config.toml
model = "image classifier"
dataset = "rendered roads seen from a driver's seat, with toy cars, trees and houses"
train_examples = 36250
image_size = 48
crop_scale_min = 1
horizontal_flip = false
translate = 0.12
color_jitter = 0.2
targets = ["road", "vehicles", "line"]
num_classes = [3, 3, 4]
arch = "wide_resnet"
norm = "groupnorm"
activation = "relu"
weight_standardization = true
depths = [2, 2, 2]
kernel_size = 3
stem = "single"
avg_pool_shortcut = false
widths = [160, 320, 640]
loss = "cross_entropy"
head_dropout = 0.2
init = "small_normal"
residual_init = "none"
optimizer = "soap"
beta2 = 0.99
lr = 0.0034
beta1 = 0.95
shampoo_beta = 0.95
eps = 1e-08
precondition_frequency = 32
max_precond_dim = 1024
merge_dims = false
one_sided = false
adamw_lr_other_params = 0.00083
steps = 12700
batch_size = 128
epochs = 44.8
lr_schedule = "cosine"
final_lr_fraction = 0.01
warmup_steps = 250
weight_decay = 0.03
adamw_weight_decay_other_params = 0.05
Rows from block 3 of a small image classifier, named by matrix and row number. Rows with one number belong to one channel. Each number is 500 + 50 x the weight over its row's rms, rounded and kept within 0 to 999. All counts start at 0. Numbers have three digits each.
After each channel's rows are labels from the 100 images, of 14976, where the channel reaches its highest value: "place" is the part of the image that holds the peak; "top examples" is what is common among them. Only what is clearly more common there than usual is listed. The data: rendered roads seen from a driver's seat, with toy cars, trees and houses. In brackets: how many of the 100, against the usual share in percent.
# convs0: first 3x3 conv (model.blocks.3.convs.0.weight, 320x320x3x3, standardized in use, each kernel summed), inputs 0-159
# convs1: second 3x3 conv (model.blocks.3.convs.1.weight, 320x320x3x3, standardized in use, transposed, each kernel summed), outputs 0-159

convs0.177:533535591481499518521549477524525592433485525454481520517475409536523508426522458476450565533478471496512530449510509463431478477509506618557509517506511488513535401628526507433466531498475466488469474435552499354534508501515489534577444540558577422563605547528532423446473494572563516476413552496480528555532520451549410517502500513465504475492472584491472466504511552481412435593439526573486483643626584499513501536517519443460431486496471514441455517498517520528465425436498561
convs1.177:486424431519479465478443467421465481498495522557515432526496444442516472440486475592478537461519511480549488485522378498519555524488551431506526469507457415496401483585542535464383467462451524496544533519516468519524539489494351541473521558514519501367486554499548500458501508497538516549524510486515578433598454513441485538555529495524519502482501417544454517522469471517583494436492473564473548495474577454428426535524432422450526527486440423504440626422450481500518540499489544
place: middle right (91 vs 11.1)
top examples: bends right (100 vs 33.1); vehicles: one (80 vs 45.6)

convs0.249:541495542487434455497575529583541504536524509474449470607508488492545499557509503482408551470472481401493550531554468505478548517467445523569512494534522488565559507493546525418570546416473482557532456528516613539521443481468450454524528514579437459568485580534558471539517449446399447564549492564601391529450523637506515475481477472485438587496547458603483513520504544625492564491523460415541485528566618504461489526492522521575483477468398443441520524443502554490512504558539495
convs1.249:478525547494501450586471469542603392432458461445487424482495537492466551616582517454577450478461536543547594572505479571544478549506484510575509498541501460485482520549511595486553432427486465534415525483471458462510596498473475498474484418407471489450603503526413556508550514536456484495422509530637378472564459547541403524468531582473431578457453573519435531471552421486480543579549531498515481505393461480468514458468581473382513571412446625548542531539494493526509484535581564
place: middle left (64 vs 11.1); centre (35 vs 11.1)
top examples: bends left (99 vs 34); line: no line (78 vs 24.8)

convs0.130:538544569435505458492417483527481536501539526543542476493491530511465551570516560502478450503455599448490450433558577445485526456552437525466439567512449491483483531551433520538449488554471553534479528486408496581485546499367514481474572578491546515477546472578416404582472434478559398481556576593554437443456427471486469491441513476479464475528473478457506450513554436542460457535475535455444506418464542499453476487504447530507483514583495459581462616552588494369433542456495543
convs1.130:488503561484440493436499508446515526408456497492513614468500473559514494518388470515566430533622534528410404406418493484528518492432488478543556514556507500494438509492537522586441529533514540483503532500480506499482566470408530513531506477471485534464523520520505559496536480470575426472422510630563540517458509432481503465465447543438460453479594525555495424569437460450613451506538484625502516649491528477474427553445406477527499389627490483513493522522379466541465363467364578
place: centre (51 vs 11.1); middle right (49 vs 11.1)
top examples: truck (84 vs 54.9); vehicles: two (84 vs 41.9)

convs0.222:548584586560456497567492454455563495521453507569553534475576535357506520547471475507460405441452529537425507568489456520535529548436416429524545528478491378546494496581533586534503513581552558391508530465565540536559537548448472480474468470476432397505527572446462506482547569526433518507410453473478635436527551566517514471423474465482478407436442436456474486493463545406526411406420513479488531451578505465543465518519421510392466432562473485434511527522480562570514490567575573
convs1.222:526543479515486500443420575387433540490487601542399523587576543520498477536531445506469524589584443607540492477564474454523493476486519451487431455574523506489452526430458431422415588481513574555540555427480576486530484483554490439435517409457566541530444548501516480430480435525523473446466492437476493633538538492476472529488413510553525464485586570495578438478491451461514463549449506541461501448615551488480446472523452486474610527515518454459499503553423449428474467398508413
place: middle left (85 vs 11.1)
top examples: vehicles: one (81 vs 45.6); bends left (79 vs 34)

convs0.83:479495451482480546535558474461488424528483411519484492474481477449521520517459506429521522537499447501616613581489519401443459565519490476450481478536495493508547502583469566457551440606565425461579517605538561456437535463449401496453437517514458465504558553462405464432564519531435564476486480448471539486494566495483510492538502465524520504465430528397407591583516514651469545410484623510518477480458546344570447398437585506444524478520553493466435398561467395491405554488464420
convs1.83:418413620514409539472488541568423538492468526561526556519574514487539531413444586465478532526523467481463471517455489492554365432497470479477557563452498492497633478521538559496405564408562550453400469440540522516500428502567456479482466521540479524570520473536509407443590548521546455513495475522498475498531472565591478532502575510534392467559502520482528346453491537478469452470590633464479494514448452517585510597458556531613581502600481459472427527521470466488579602569527558
place: middle right (49 vs 11.1); centre (38 vs 11.1)
top examples: bends right (71 vs 33.1); solid white line (51 vs 25.3)

convs0.125:529450501490470502552427416495455504448383511577500546428515529524586480466465519498490430518552465486551530507494466507450517513583392464491495554506543498588529455536539465392567615431506576459571403473563502544475481458488510584438454422507535499455509513535469495461498514575410445576429453525509430538467453492446505565395497441492472470498484535608515465478529495518565464504539542491430469530528418543486531426483557504542532548484490541560442418530430528573503479558425434
convs1.125:558450414462583525507536500539561416566549504451535434529496553521438511527370617415408453533479439532417457487482513418551534527435504494419517467499510503589408450508505410523532544544601522506522563461522544456523483462436464518500525482514425502483445563512538421442481396593486597472469457547447433443627454547496368482569460475541513501530545473492473406495528493515568491496585510545510483548541500537544434563531490560517497425508478511509489479476410480485551475525440434
place: middle left (71 vs 11.1); centre (29 vs 11.1)
top examples: vehicles: one (97 vs 45.6); bends left (89 vs 34)

convs0.287:488487480505509537596438550476488504495474531411394466546433470446509453547488483554535488558464477490497475507559539497474525631513453473655558458464491491521536419466493525499561503516452479473490447461532538530465461408445521456464503489571606437571447456618468572522472494453597492496516507472521399493523508506478568509471504483479636512561557502522490509479632489439474476485521525520398501502578595606442518435445460547476531435548484478476528386487436557439500552507506438
convs1.287:487484512429523551528488531477476465549381435512512513483424448570521478454539529518521498420568480564468484519524486460465549536430423458551583421572471497488420528437565448462471440502485463467454501509465509538451520571481551454526448462449546517508444581459533551506495418576453528553525527434518429613514436425488432511552487521497484530562413502450478403453519499416532466563523448464479497518518574518450480515553519532604488459468483486456535457485535498517522475440535488
place: bottom centre (60 vs 11.1)
top examples: dashed white line (100 vs 25.6)

convs0.234:558460395503444577454525548523501543609427467554577477550396567407469488555511406593417418593566449508455455482521535443536483492470478455447518459459468419464473488519511435551486524447498491602463433446486434517532489537523630527453523360504494436437514515554529559514575566560426519532454482543510393465600544495467592458570523543472460420517542532465480509497582445481425499500475555421475465503488567556463566471472523565419534477537402470468546418442508543487476478401371518
convs1.234:436439508585542469550391510540626553479535579491486493482548384462547485539547493498580505452486510433559480508498523586526458480444558424494632493403522578530468489540474506532550478520440502483530520522508529526552614484419557555522488556467518504539481560476551616536490574549496476567413517506550489543463511569469525480584443480439478477554525587538531412476517437438482548500455416428482507577433508405458362485535474573508494403437501494529447498465534456526485475584516523
place: middle left (72 vs 11.1)
top examples: bends left (89 vs 34); crossing stripes (54 vs 25.2)

convs0.79:510498536448497470470504545600578468426576556491475569487425423366469509464550540532579473465580546388438543503436525465520504422514548538454448486559584514551468458575456589462510523491504521371532487593489467534439475530604587455474540546612451468492569445488555498496533574455445521494537536528546483593518482486470551444497506560538473424505487418452479505513469531543496443404541487513468503427486460568499480485505532463455585574463569364469569533480532479532495446549377609
convs1.79:440523510490444390446487466515447500398431459457471570489418517561443541469538366443504513503599428518469474447474526465458468444511430667420381467492486468479506538516502528443530391529509466494495534475448529560441502457465522396471412484468472526504552463498485459488466489443481519422432460441401487540542418574500577530536455533499418514466521439543449534534611525385461429464597479499490483526421500489450553573527484513499558543493486593587524462466584501473503495566614532
place: centre (76 vs 11.1)
top examples: vehicles: two (82 vs 41.9); straight (71 vs 32.9); line: no line (59 vs 24.8)

convs0.281:487469470552526429544417432478605526546586423536384458528608577434454577537554458535426462482468478514532478495520447508370590500591488452508462517554529535574428457484521584500464500561496467449503430521597548429505559428499545539524422451567473563545549535537488446403481564554516466534519516433499456415446490492520501520484473431479501452513567466539548471479570457525548523477517402531466469510464500462498548562483526506508422584444554556490478406505482514639482506439480651
convs1.281:444604469520471483520514428447435502497479465489463518476460599538406514467403588479519579490380483508470506453473569457476487514642467651484550470468409523428512477448487515410483435439478545549398550553347439484481513493525547505516479499569488544414465446464453502463426543528451517402502486463456454445533552437445454495518516478454617458533563494502472554481573472523517478485420487541451429523477442551624426454549468549412457435501593487581511498475471472508520490495559511
place: middle right (89 vs 11.1)
top examples: bends right (93 vs 33.1); line: no line (51 vs 24.8)

convs0.82:544498507502469492533555436496571525551503548524550557454420424526508500551447539516512549389419455507454451556464521569537423531509572461469419570464510459463586438402484525499480597562509479437505540547524518567455497458499605528517509475471457613522466482594516486482449495536452555454485475528493442476508474404520574498434558536513517627494557447465584539529465489525460562471543506456546544423454448469551493499545457459541616518566495414517489400443451507521503504554391571
convs1.82:479485499484572456460449432460450491503530445462541505442477452540412461536409510575544527453511486514508528486523491463463559529509471474467525561460375362420385532521476579502504503493465507513477524504408497576388449490578454573563488546510400607500503459520381453545513521358526409502450495519531426406516503514616513489465472487472456458482540581432525414555478486501434516537484471451489434526579507485461476441606494474418505518485515605521494485498551571447544533554451537
place: centre (55 vs 11.1); middle left (32 vs 11.1)
top examples: bends left (83 vs 34); vehicles: one (75 vs 45.6)

convs0.18:496414474598479505466607387541498431559592396494410505497473513421417462488530547527514476441390495534558514481451509453453510469514466459495454510439480413563445566517564430484546528442543465404460427479486482512510468441554495530522455491436465483566453573423559493492514493536479454498573389531452527438484592573507492403526476552541488472533667437542561525515590485581507531533482423471438468457551456445482443631531530519525514468380497482467457440495499472576430515504523490
convs1.18:585480438549521477483544424572536517583464404448500392425550539513493509550458507458453508480276593500553500595485522554477467556601492480600506465471539497405569446482470546539479482571443563519601468517505464548466455525473501508500490527435462567512454426552420447538533412456603473537472573461482491488523473451489553524461510497422478498541440438530531566488539511661407558415563462396584508476414522505488552457451495474532439582487516503531465519443465591435540494558464439
place: middle left (39 vs 11.1); centre (36 vs 11.1)
top examples: car (93 vs 54); bends left (74 vs 34)

convs0.47:498551478486487558438466514471494458570565495446479499518546509457533493530541498526464489524603492507482455510467565457581569487472471562471502445456524516460483536591466477487542451478470485561478499463489470477447530535551579420485568565520521592434473443510467471580515495496453482546458518481528531570526536498498533504538455510436547372505483451503502486424580487493460485529503484425506405528548470496493439336586492498569550575482439456563534490484420482672570575522563490
convs1.47:482487490469501532590505444466411483450499342429502534447491507482488457420494433553500403422508531505430460538476515535526516488480527486540475520422451562542458539424490401448469474451390534582544512538481394396489524508482523460477527398517392410422508417519471562426522443440478451476479482478521506423454539487487532466619498373423470494420526544368478460465515557499464480477491499483443457543424492519519489415507445469484432480470519507495465419437537469441506450485501503
place: centre (62 vs 11.1)
top examples: car (83 vs 54); bends left (63 vs 34); line: no line (60 vs 24.8)

convs0.34:594510519463477492477509395463471455499524455560485490540436560522426532523569524443532474416482410505434486502481480489459562534434476613548516513588407523506531450454550519571528505540476596495472493531450545501370547565461528538498520505550534485492496465462507565479544551426432486538491466580443674507454506476521428529473509560533522545524492554431521529531503534538539459496478572476522461550504577600525548403498482401418475464564585507423485599585586476395471449420573580
convs1.34:463529499510441480469358521435547608495539450515494436468638448470569455517469545533496437528518584487599557536510496490531499503532518522512517444575526533408444564444520503468558512440567460433599471441574450481521445462395543539411514438534527455484448560545494512531569573445567413437421413598455594432524542463559368454393474480519520497495495479610509483488458457394517546595581485519553519460503501543478440536525510445587577447516478465581466465474503540537527544555596508
place: centre (44 vs 11.1); middle left (29 vs 11.1)
top examples: bends right (81 vs 33.1); line: no line (52 vs 24.8)

convs0.285:399453460526445442517427429534498512485448459549467448468551498478434430432445533474479475456509434574576463534446562458589513528504428541501442441482448383565475497469453531481389495498544503552547415421490443585448528461405545476508530541484535535580475495517569475582525548520528501564387431521463543504458427438494496502386548532476515429552512588426646551421469556517446566470472576478541583554503569469474423555451499524458553424589490534455534504612457560526471453393500456
convs1.285:555474520512513567480465448475439426433532516459471494488480504518558489484420524504477538514490534475485391482540409468505482535633513374485460469469554488532448538498461596464444590454490512445565423457522411531503501517540460481467509514410517525582470500443488502557440517479528498453539513457485360532638517476604488375489513486505551510606471525509482564513505511544553503624471386552554461525519530500450510500481594444427538563473578406505341422412529561440590583509467660
place: bottom centre (49 vs 11.1); bottom right (28 vs 11.1)
top examples: dashed white line (82 vs 25.6)